{"arch": "vgg", "model": "self-supervised image encoder", "dataset": "numbers of one to four digits printed on busy colour backdrops", "train_examples": 295000, "image_size": 32, "crop_scale_min": 0.3, "horizontal_flip": true, "rotation_deg": 5, "color_jitter": 0.4, "cutout": 0.25, "method": "simclr", "norm": "batchnorm", "hidden_act": "leaky_relu", "depths": [4, 7, 4], "kernel_size": 3, "stem": "single", "widths": [96, 160, 288], "downsampling": "max", "projector_hidden": 1024, "projector_out": 256, "projector_hidden_layers": 2, "temperature": 0.1, "init": "xavier_uniform", "optimizer": "adamw", "learning_rate": 0.0032, "beta1": 0.8, "beta2": 0.999, "eps": 1e-06, "max_grad_norm": 1.0, "max_steps": 4900, "batch_size": 128, "epochs": 2.1, "lr_schedule": "cosine", "final_lr_fraction": 0.01, "warmup_steps": 240, "weight_decay": 0.2}
Rows from block 5, named by matrix and row number. Each number is 500 + 50 x the weight over its row's rms, rounded and kept within 0 to 999. All counts start at 0. Numbers have three digits each. After the name is the row's rms in percent of the matrix's.
# conv: 3x3 conv (model.blocks.5.conv.weight, 160x160x3x3), inputs 133-139, a 3x3 kernel for each
conv.0 111:618598548543517506538476480550540520504507502462453502368441480367442407424501478553553466492537475568525552500562519591643615582540546521531475492443487562524553424418453379417443436473424
conv.1 099:498541556510332584489457520519555561528424493524466463560505530548456537478490439536509498527531441404460491528392467435516434506552542527574542558360577533480477519507534536490562436406487
conv.2 098:499533549506521500512463488479506527541568574563559558491481437511520530474446518486505547478508516521576543660656650504435531439461502542511549562584601484477499478480503510496492493459463
conv.3 091:436394462415546483517536519465438479496532505544576527476504460521532520455473464520544530453526526569508533507547451516431430536557488438340442430488439441477519483458432400403382402425484
conv.4 101:450483555448552533462494490452467503475477516479486510507505451562493435543514437528447499528529497506569516502422526549549519549583517501510540431541529482491514566529456526470487369398482
conv.5 101:477496499435705503526531507413367398469543527472503550523484473592550483577477485428509496422470547515498489505425487480371541493494520520508491390688565441477539561577555545571505471415486
conv.6 103:424463477458587501484521462450460489453469498508534527464492520502488490506536528455437453473517557489564587481511504487463457473443421474488474501605512449463430607600635562557568600607672
conv.7 108:442480476529412363565489421534488496477457450449432445481526461566643549549558495497583511420552588474512521573603522554464411597452554432465508484443420489481499504521469546607482535555450
conv.8 109:560533482486388516534491523547564539521428518522413483463535517505563520527569424479520546439477454438472456533470520435432415415541525512623549426451492505496490498560414520617445503580363
conv.9 096:473507499519546518457503471514536524556553541540543517509471464495490500485444485522568514539571508456488466398464505431495536495533505436516522505603560470546490522551494517563541456527493
conv.10 095:518513481518525500531431458529561563469591633453512565506461533555496554500452511420467486454528575510487501460461539456444491415476511476470414465473435510406413549519544540501515539481520
conv.11 088:464463457520607486498412496552602549527591537464394434503529502459592586429418470505532518542534552579436449479441478485448488491457401456436452512664557490421445505540513526553500452485471
conv.12 096:457442454456481469509489467459527565454503523520515512442563463437491419433464453465467486450441488479522544451478421482419517496468557483378421484407452515523530443460513456467549521539623
conv.13 100:466437425462590413481499469479435373549538467561543510489470479523493481492460484465478436531584518499529499514468487489401464542512497478492463448610510440514520472541494502568476396455483
conv.14 106:445434374482462354527513399468446443527543507491529467464520502504529513450448483502538508439488496456491492474447388475464417552568537397431371402411378455405406566653556555588524501487516
conv.15 100:510447468473431450488462554522595523457565573464460555475496478444555558440447507481584607526379573511454477510500467609515574544532498509405471486449470542495592500476451494522449492450438
conv.16 102:490522478429498565457539542445533542424477527435440472524507535596514510574498502464420448466479485506561550512458481569515523600565528501499491451430527496512562539465431486441438448434474
conv.17 108:501530493521573513456549483505511477524504493514511495424410424400401477412437473522556500581602497540544478381403485427500568466516556460523515496569545482574491469584529544663630458501476
conv.18 115:563539495543552473519568438586467463555436462517468496414482528442573564486573533524494496545490503504492486468522445422513517394523565457500516440456514433488487427615589420687563410556449
conv.19 100:517458562478480463477502458464418556481451473537577512469492463543481393484504499514532463445597499468446505544572467499510472533522507504435561515511445468501483464433397490446326463479490
conv.20 103:510483513515481493496446483516510514532508483484467470460539545484489528538566542538540521543582552537519550620571558524473417538471454476431503522510537466449513441481490466476520571554496
conv.21 093:490496565487419568469460558515447470518412462529493483529513498507443503498528455489444415512509424494534497483446539463563522451587539573514537542425507561492491401448560444444597436452475
conv.22 097:534451470544521444505468476543569529502555476448392419434453445454613592453369427456494538538470521565447491495541495539369494526537457484450456549574518484465479426447471541583508508546469
conv.23 093:459596472500681433531439496503525531480609604441492578536484463578498495534425505409489500417507552503474478483403586436390585433475503475546462435646481457407467554538535565506514529471558
conv.24 099:598549506581437489496579453574494524537376418517502483440506532494539505466566544530527490513489421519421469428420469441553533400537518514553572488422515463581471427549443502604522469481435
conv.25 091:501493473515535506503576499570576466580561445534504398489469481391425539394410512485545546541568511532516491482596580486429512427406469450474548455493605447523550464562520436556572439559446
conv.26 103:501559583468557576500438451491453496440441466389389434427395458546494514567561499584488453447599536484527565500516558622683508568459450547572523523561531528433454537473472428385519409514505
conv.27 098:420502440468604431466452465509446418592564489590545481497481468525434475495422483482524482552573557526509463525427504493393558504489490423532500409658565394440507509575504504519498440448520
conv.28 105:553582563545565560514520489453427410469399394476425408459483478489521493553618545511531488532592525526547495460512450535634590427447448543552527519542559489515553607626606545519491470523465
conv.29 118:439444438527547497533539522539550524488519502451492470499541547540515523459468462424459467436509510510559546500496515530473482549520516405414413500517524501545559527517496495470495588624601
conv.30 093:420460563391521578453510517468453518478429485462454496506450489572533497517492512615493527496528525502547510538416495474527485449543494438494577447498633514488554538502457544462514500452547
conv.31 118:489461506459380425446410444469425444496466458513494487529566544462502518453483508446464514472465517520523530479504494447483508423463517460435489472415453466465482457485511536539553536527526
conv.32 090:502444521520539530473557526461471478534522509499529519472453428511477443445429430413411420491505497523561520446445480516503526537542520529486489485477454480515507522517475550597592409429469
conv.33 102:489444497500427492504498499519507495565511508574521468455513531383453465466508453495482515528521508511499459450500539463509511458519499501454480482446449498520488438483452574608537559567511
conv.34 107:549542597413494508360440472455410440500469464519522509482534512480509449499509487552562524573593508609582475493533455498554492489538468473510555409427453347410424505505478416440467397414467
conv.35 108:498526537507519477502510484510522532514510514515496479436532485400466440472507500476511491540509483485465442514549538598608654564576618538531521564531502570565549493578553502555527454462456
conv.36 090:533526512508480528520475517585550524569448445527442448549542554560489477586513461466436534557494483459460419594445461548460360419516515493569538432434539544454501483561550484618565545483528
conv.37 103:525497454469457545520508486476499572496492499466518562535474456557531503498504487606560459513525487434501572599471447476559490540698544537531487512467580548501532587515526563569540459434508
conv.38 107:395424448493599496489495422400406452495516522535567566495471500567536530561498501434387418450474527507547565481464502461481468465478452410405453535599536411437429614565582551484500555550618
conv.39 096:483540541592498544480506487478465486462402510464455492478499503461502505479524431477465534539530526558516540428532517546504494469503553543572514604549448496523500590556528495530540484540443
conv.40 096:530500470484536558426430480527544546492569611410475550485454521538528535512482495485435413490506521515537562489526582567534505498411408525467398502528491465426467538468508486462462579572587
conv.41 098:461544482495743392528548477440433448469544497496546527528537474597521481551480483483562504461540545474524508541472521499426597500464539480535489464725446438543509576605547533547473466443482
conv.42 095:442531466462529387476503536516506489538519431518499469545496478542506506493446489410483491398405471424383449525451400501439488492485468457516457468562390464547512527538459483456460424413443
conv.43 107:495487471511591509466469481467478523476486532467495536511458539561529560533519541508419493484544514422507513486455513493545455459528415514464466527595540483427479651553536599492481549554554
conv.44 084:461505449527569525522500549520541528472543526448465430419380378480431422413443425490482390456530464479565531465509555510545565558482534474473426517557454529533509509528540447520509446551484
conv.45 097:486481476486536463517479449530534572502413488459410442486472494604497488591535491556424532538540523514581559578465579529584476482594584509503510512568492517482480530549520510506499407415531
conv.46 095:527544524554594540573522519479476445510497495528540514476429428542461439481391349475469434500564547447548596518422495475481466551541497525541508480525485511490493501545601536555543462466500
conv.47 103:458514443510529422511554423484404437525516530514513482374488466506572527489534513539588505475515516505501460462488456388467412424545488503543506493538510466522505444612513485615482414483473
conv.48 101:418390416459494493508521508437470458493483504502500506484515503497509497480507519452405409448468512463505538483434462502493492526518500460470483468522548532505533605575614536518515481474497
conv.49 109:506493522499511506491463493470482461497502520506526522444473444509494459503517472498453484481567561452572600526475600505550474574468382526481513478513496530483517461519462500540463506530562
conv.50 096:445501537450582556444566539410469467485505515465500497487485445543487424487477470427438457516559492501576492473444510566531494530547518487515546439504537519539541550493458537530551415417438
conv.51 109:550513482604439529494633450550479538518373495482514484475482477496567498530610446517504461455493393480402463419485480465574484489515507473542536522460547430603479519495436534614530503566437
conv.52 097:437549491400582482487405505444511534438572576443476563519482509580546511523469507413440471377497578458521500511493549501437473523481441497503468447591455501437532535508531546498482493485514
conv.53 105:435540549411474460441393535509539543523540424534521451517444521557431500484416518512564534500582528499464553574509402602502504615516526428471536475424455481435557517418578505429578485441539
conv.54 101:469572469421624473364369483535586522492602548439447478483492507459502530493405537481506470524489462570574489427447576538541533562482409489523452407583513492355410465503517400389491444457596
conv.55 104:452418455532541503553560522495455504476417446518505513532518567517432423557577540452337393504528527558573542472489543467531440464538534512457472515536474514542529538547534504495514481526574
conv.56 093:450543502544534375489472542501526506571522385530485431558510498551450508461440512456558537469514513466403469528504442518485505510469480429543489499606372408525528597572494509426495418430506
conv.57 107:489550503604391593515525533500572562441407590459426521500535452451486510531524444436505517504339408472484470497436525466546486505602530524632471597412479526545456494509439519482459402431437
conv.58 100:555588609525365519456481530555557504587481403552501427522475502559462490570593566537505483529572529461486497600524478497500421444433479530567585469312437452504512457486449468488450509564500
conv.59 107:537551547484577474433467440488474467533555524535556526424421472461388378498450446482504474558619520488537456491484537517511526518489489504560649442568590446478494461485500511541462418435416
conv.60 095:508610553486503433465397508597613518577576458465397375531476505488434476483466545498496471498473488501506512415463558488538524520477481528662598435534483482425454529502478406362410390493506
conv.61 105:520586449549552444529551518499518484482434379501502468456560512503523487454456458468484529476477520535517477538488488489434477499448490437487508447454466483561592537566553462459510489437490
conv.62 096:598574552538534481503432528525573518534556541460418472436487495430531568471477497536503538519397459516469486548528567552487534498462472571562570511522507478424485478446456506488464521519530
conv.63 099:463518557432513614412515587462508544430469530412444496531527574503494553511550540466414439489453488541521549494490468565515483600597590484475499428422541422457561590542507581526507484496484
conv.64 103:461475541563548441535449481498466517513526454492484478482480484565570522434436467487569530434516552546437502557550426452447473479479427458410541565563476471483525470427475511444479535519532
conv.65 094:482447578502391564482441536520450471499422506507511539465495456439490500434563425587459471535485428503518481443501587458606516522617506557530471543453464553494451457464550453422594425452474
conv.66 092:536594534531516449523489488491475519504483400528520446530489473573468494498489506504596492503622574475460564592533409502505501559532548443486572471441480476530537521526500504540493543519522
conv.67 100:528594517526395434471484499482514502508440377528497455434407466485401514554553549602538518540483423516473466513497509567598562502521550504568522521389325471529488474437427393358440471521517
conv.68 100:508448451537456506556510510533560540527411500526422471427551545478482481577553523506359480523421436516520531571530573524503472505583579515547557494492486522514531484523491497507455455445459
conv.69 092:451466446504491447512502455437438436478458449561575540482602584398453439458503509464429439477487476547542515452488488520516529544529538422422471461443469486498474418443434460469466477505530
conv.70 113:479443445462403386443465403514479493515512509488500479449533478480572500430516480551557546474506505482485478498547555494551499469536460372382409339362360366398358525591488520538473533526516
conv.71 091:520480467543484476549585493549524441557468437523482456457507564530451505564496491474375374510465478478547548524448533525504455516483476486516558469473492521566505527575553487471491513494533
conv.72 100:473416481513460460428399445534509451553538438525524452476509527472475476487477495477486507462533543519545514549646574544541482589439452407410514489495496429480544516480491509535484500516476
conv.73 103:467489401447478414507524527545554485569526382530493439512488554490468519430438552503525519531452493501445474517497455561518534515463516507495469482464403524563519552569525460488519382360382
conv.74 111:491503453548557448526512484558501463568489408523482458421479531460533526469584517497486522455485520460425480490494423506476388495524494480474490510510523452438513453561492516702568479611503
conv.75 087:510540509520518471467427426553561547533553504452467424519495506547478466460493506465461456425563538477574568425496514511587473527470447522484458484498494485453502499493499420442528445576565
conv.76 097:559527476525532464523414474567588523531545506459375425453534491410557579424401452543549561557453474533434432501551558575455541525498452495476506520549537517420428453507497500510485462487451
conv.77 117:509467561539446482537492477492461567440434554450461504428470427546536438572485406494566513430502447444421405473433398514515401516560468556552566545547497507525458436462406591578372501497377
conv.78 102:489456430481466517540555495513497520509425505484506533508525438554467392507504455533470519481446474488467435482440447435557539365580555585438489543415530616528517486548479493488464426392421
conv.79 104:465480488380489513378486472472460468497496484507539552536464489522500493519473525621553460585551458520497449537427464548590542510540495459476531472499534436455476536437406521471444513527492
conv.80 101:427477500407535513428528466434474521460479494466490509571494511561506484527468466586488477546521460476509472473362514474489505487536507449495539466518550512526504594556478584594519470495450
conv.81 093:482456556493513560495455509519506572495406538456438522492533463563499463548566452565399501520499481528568539509493611500599447481581512522521501493566440527513480450513481488483519426466506
conv.82 099:485517496497482541577653627568582534522504474458439445462519519516510485465552511517563544461528528477492470456498472466394401413418459506540523507489529596643627471496543430496499496565455
conv.83 107:528545522475419425445446455515475475540448410576542530452408444399444468495563557537552505506470451521486464515528486606661606573569548546558515481430412497526514465412388433385425468481461
conv.84 088:525394451515465513583488507473467444450513572467513531415489484479585555483403411464469513479442490480527507524641610549432450567523418531452406547503475539457523489473458486532476489477499
conv.85 095:545553498547529496527553545539592465491561478468446432459516492423527581422402489501525579474460490505464468489527502552436513516443447459457512511478508483496594475520521532571534519618523
conv.86 097:472469508381466486385461455454454424532533490588590541444498455452483472466520521443487431494528497531549484439529445523536454527479464476452463427462457426465432427426377456465434478503508
conv.87 088:550593491515610524538585503544577496477580607436458514493597516468569512498430455456442507463430521472434496471440506493440505437425455589588542514545585537472515564612516451479445480484511
conv.88 089:490459501518482531475446482566600549508556548430470459519518488445474497409454486455555507554616574584573573453523519497466475496469486455443443496494491494522490408489525463549548532600496
conv.89 084:478559560441533521419425456537570554513569564473488505474508493531544517534597561535559529535622580514560531480492496537536458488445416523556519484501495495462499594541545456449516517566562
conv.90 109:554542468514505473453426446550568537507521501442392469480520505470506487486453491533496498514438464529480524549580550553531548555481528471478484504539532469419452422417456458429462464449523
conv.91 092:570570539585598540555494462505482467524502485502482484418489478465552539463558523525542529516558524494509472508547540448506494469505493542586590560624606510525561620655610472520484444490483
conv.92 104:450521476428554497470475456453503561423495588432492568552460545564510552491448541508443464444463474463442462457497557554527484557563451493529465524590489556499446611486480598511481501526521
conv.93 099:521531565556561629495399481446440462436430471386407438439423499502525485509547507507508484471592591470572569463558542627640477566413402522501542529511487484413440547510480453473538448563493
conv.94 106:537472542423465463434433409480400535453433496585628604457537522459494403554502495492515430461534441476478437438528494479562451535537439499450506460503447459483444493449395607597457483478460
conv.95 102:450445472458440450509448439452451471477483491518505484466536502464544493492535471365435388466472468489467445430533502523544543484516553475444421492446439529486470496566539506573519477498442
conv.96 090:604524527575550511552532467503460481481535513518530499424524483413512567456442465511513508480481489501528555526669624582510463554461499606522503592563547522475498512500492444491474469511492
conv.97 092:462516437568563356445453499451471433545571417519515458521507497551447521474447500500607498550611498537504455475477492498471577509483504439555442495709369358519509641614542511479446418433447
conv.98 105:491447514525448499444534532531505454555472414545492445453463479433485485456513493456556578610604579544529503437495475463499519432483510403468527448494544442568604386498496416586521344453400
conv.99 100:482417470520467468473438433484495477574606568578572549420468552453513563422454603500564509484513530534532468538553557475480470539462441488426454523509446432439468498443480455425460408453500
conv.100 097:442495522399511494482506491465556533435564573458489549508515462453532453466428483462554532426455628499459544486498437523438554509467486506454528499454527550534600527488452494485472473475490
conv.101 089:381444474442601472445384449521535495518575471502483409498494412516515448506471465488508526520618574550579534533468553453423512467458416413431495469648583494437526530596534568567537487501559
conv.102 089:571457448444647551487534507529432392512565513503539533462479469529581539529493503453530510458477524465466465533509514501430469482428477577512434481662595467453496534609550465558463429384423
conv.103 100:496528476501474448464448428561558521525531487501489448441496501510546551465546502563588527496541539438512561478504501463502505495535490476534524464490499462493468509514500478498473480556515
conv.104 112:558589566551582523539548501530486475516482404545538487469533560469568563476480474525584549504491533550541537477621543475549503593471523479547600533544542518557543481620583400542560419483498
conv.105 095:535496427521511468529546569497506431530484439492440442503515535517565517494455483487542517541401552526508543503495449520473549529516463470497553472518516529562578543519499610562485530499479
conv.106 111:568546519604444497556589504524525555512433523498491478497491440477511490484495422531526533522479429519408424428467436465591520483562511511559568536459554550639532507536390549537469460443408
conv.107 103:504456455520497487554501458487475501521562545542560515412420481415479568378417506505524496476486490543543505476543529485467448524460488487437405479443420487437442485447522434437497446460521
conv.108 093:370564482409669443478437472418437471435527526439484506518494470568496465577443482385551475396553562455553470477391506477396555449513496403517467363610470457483503545569536535533511454447487
conv.109 095:490653414460644392516449513484505478484567530492512546540542442526528458569524508451503521423477530485474496521519585524479532536498474513646455436628473488448497561616503499512482505506528
conv.110 107:463461422495479439543486493560563509556543495531507465406469516352442497395442457545567525526509469515458443441419460456370408445384369443473480460472515541540523426432508413471505459453451
conv.111 100:465442527537493472416511546500509533539491358535528430478450476495397440482460466542580530538604505516497508493565442518542504556488484449454500567633394367658534539469474493501457400449422
conv.112 099:400452458454545378409427435535534499563559434571514412493484488495423456486432473540561530549582549530498511529506504513463533484487440395465548437638493383476529520562447483466436423441500
conv.113 114:524484505440478474384456412554586564482525539450462500474480553417443501470437457571500506516487462526548565485475504483454446514494506559476465448425427484483436481467575502454539458395495
conv.114 093:529435465531488517532504500483448472476439443534530526479615555438573517430509473477517506498454489542514511489520504494541516482476519444404517453387504447403489476558507489561540550570630
conv.115 099:483491507471563484463463487491474450521531508536542513466456479574507441517482441490450477492538601424537554530499545479487447519407395525470469467574481454461489530561572566513520553548570
conv.116 104:521528556472482558460509539489527541394489575473452528408458457388492481494444461492495542511424573538485568480554415567459556482468557598475470602430509605522592531503527489492486472465417
conv.117 105:436490510473523549469554534500515536493424492482472490514470425580464496522516496528495530480505514506546558514413548431543498427531449479570539516587556473606562529520496495473576499500553
conv.118 104:378424403408490471525604506494511453477507435524547507480461454499477437480462477429449420402451500445486494479478433508491477525468484446439396441486436513574534488482457456452480444451497
conv.119 102:495486482522541522500478458549574537507533503439432466462489482435492512463508485542544503538544553536529584540589562587561533523546515473437431582573546518521504449440434467500506568565461
conv.120 095:524546519522560504455520480485500501510503525484523508478438421506424405452439399456483441511561505523624570469442511496557510578590467495535527467538505480511493470491464507589544315409445
conv.121 095:432487567413588546498466490428439524451409479441417463481480485544539484565546512522471507490579532469556540528511575570642468490531455466474542442562567511489538622565467550470487497504515
conv.122 096:507401492515502517575531476443423432505501481548558521410460447458507505467448489385330348445466447544574565507504497485409489520508562528420434544494496515516473481519548463504511466457528
conv.123 090:575375531520545528512561487507370459525480498553575578483508521531602519539552473519500446450473472448435498531633544510498498481433492526434470568618547465565539525566543492639487473492445
conv.124 096:487493537527530468485424440585582564547598512512497489492475468512537556450491548499602554471560565512392510574617535521507484504474478430388492537523527434420448483438499502475482500522448
conv.125 096:432464545474518518447500411411466624420447601510617609449497464500427389557462476520529415480557469464468437404454500416459517469506515494465508498523458449557418439410442623507461503460498
conv.126 104:517431494477478581475540516487525582455419601443411559494505415544554478540518421530524611509491519451517538567475552485472491459551526578548567507585560473541557565520452594515405557503469
conv.127 091:588464590564427656507599487511477526433358543510526549499515481470574474522567418528505517507440448443439496436541428506497401484433525561547561604470642525598475498486548495602559492523398
conv.128 104:495501539476497431434479470533525569512540450478512429477503451529498463377403439510573541521535564572448473459469438483538519483525462432473544478529456474496480510595485543528550422399481
conv.129 096:496498596523479577529478478455443491440395497411421487467506434503459453479557460576458510525502471484540531438484617559588511495555491547546499531582419558555451530528507514445543418443503
conv.130 118:571519431540505419582534473520511478478429432493472503415526529479533427485540496526521514456419449480472530458409476492517482442555481471570496464524469525522491417592396501584397486444373
conv.131 100:525506537594449499521498544534521528565476384511476455536435501547444524457490491584558556503511494479433502572502470516564451510497517479502500610499447485549509600469547484403553418472504
conv.132 102:538524551576506569552498549500511489491474505484474481408477440482451392505493336531423418505448403444511500475436565543541518578556482514507492477486437478483463483522543473487506390476513
conv.133 094:536528504552500494514517443572576508468532507484525506434469487436545489445491483458543572469475620587466467455602495540467468532439547517478520542449476513418526456494446467540475502574429
conv.134 086:477497469475668486567541469512519490473600558475514518497470484508560537458390462455549569452465559546503511520468504492365533476506487531435451474614544508464503493525533536539506555514564
conv.135 092:490555544454448517506491484488495551492476480515515524468444400506481447500489430501528461512581594477490555558539507453486468584641548475566570461446546490573571497460430531528458504480457
conv.136 112:551500488489431432455470458505493492521499468493479438475532458427532452405511490400512466546561500585544499437435496417491455447618496445500496423462512484538516379634401453679460365462345
conv.137 097:448488473532543556509549503489468394531435356571528480468523545536463531562525556497462496490496522540579553545498482508528474432423416432466472522559520494541503574568515542517496557567513
conv.138 093:461516496379705490419431447493516503466577547472484521480462454487559472490439491428497499506526512557533501486467540581475579584477483497472453378695561463436469485525518474497435430388476
conv.139 087:402488468458674489530465425532516495489574532497462455512576517510585497472436451426516542510508517592538469503484493523444547432465462479483487463687578533428440502599525520512443503488520
conv.140 103:521582537547543507475395452535531516481511482435408462460452454464437448565555512507469476488580519432417452528536543577624479538416416523541531541585560502449497493473450407366444528596502
conv.141 096:488601577470538531469401444552561581565479460521480458545453447545445455522425457503527501588670529489538539605472486506461425533571493490560567476482546489439458510501471439489469520460485
conv.142 100:483451467476480384494493431502447501503509472509547520480516523539611569493487511506595537408445547468340423521526383505414485532527483549454486521516460453459480455506439529585367500484433
conv.143 099:463513411476501411559520489544569512544537461551502449539558531475456503473420511401435458437368455459425520462444441476456490458443501457509430439507412547526504563516455483440491473424522
conv.144 098:484468396486487410521596523557593553514540499467482495465552546440443447488491423538530560534534588472529636468456480454479417504513496462452436477425441493544567475497483481464526489442507
conv.145 098:497419519477428462517463528478449521527560537535528534487484479540591553444438485429541482405437551520441492563560408463440546468528496463361486466401446447430528481448441516489446514529531
conv.146 100:537463555502493602531595565483486466494485481509508507445520473398509485465518489504505449518469453484472496456575518424527531461512556545474546552464580563576572441546488484634614406505506
conv.147 105:562437557540413651508564427522514538401404621475507542463535510416538499498527405512461505496382453492485491445542461500496442491491520588503477598395575519524407450519524444546540524487418
conv.148 101:481492462456431492382501442524562552447482603468489567466553476442576476537532435439457530501371425499518454458537515565496517528536565551554466459430434480415426480492465389511479435489426
conv.149 106:523569468588532477507572467545505496508459489508481489448529504457556535466454458462496559538511511570564541436540479519471461455451540522549521561466486552490539468624539411628536374499379
conv.150 087:432551488443690469514527480473484509475538535500541559543519447581502469564469471460540557426520544460484484520443567463399579459478533446502498379660584439504518548569509581575519486438497
conv.151 100:566441501503456492537542504461417452480484509510537526509523479529554536501453415495513512453460465450515526577595511426408469462489513511465527509527545489522516523573504632671558466451451
conv.152 104:458448486452466513473521512432408403510483450587584562472486488473475495516499522404324361463458480477541573452451483507481486504465458518446450464469493462503507410393436416411424432444480
conv.153 107:588467532521469438529512390581445528509408460481503530412454572457568524551604538525509433491538480514485464501613522545596486501554529539499521483440433476447488414480520423588501467567467
conv.154 107:511480502471469512469461479446430471465458473507525537495528520483496441511499484501530489450417488564530561539612567496468528485458473469401421484443462483470513487490517519540514493488577
conv.155 095:521495532439575550528558456492529545396527622482509573470521434416518404538478439471445483411397490493489536448480456518404494495452521607491492476455514578481506461456399485541437479453494
conv.156 106:423442500439434457497520486488515533507545567525568593550563542485501499472466486399510547389480563452476476469462492453476514499536523493504531442463504494537541434454547416451513531516571
conv.157 096:515531556457575574452485479463482500484554601447517582513453470524501486529449506401446485451487570523528511482428501513464507486478450548529614453528606473433484499472504476474466510478491
conv.158 105:479458482461532492511541532391417450496522507573600596482488491456448461525509549376386363518586544485552511467455517531525539549548592527492492464520503528548528415445438437482490383435479
conv.159 106:488383410484484471460495487460490476462448479499480507530539487499521461502515446492514558477493588509523525572488478493455515471488475494457498490531535461538561554565560665594531627560509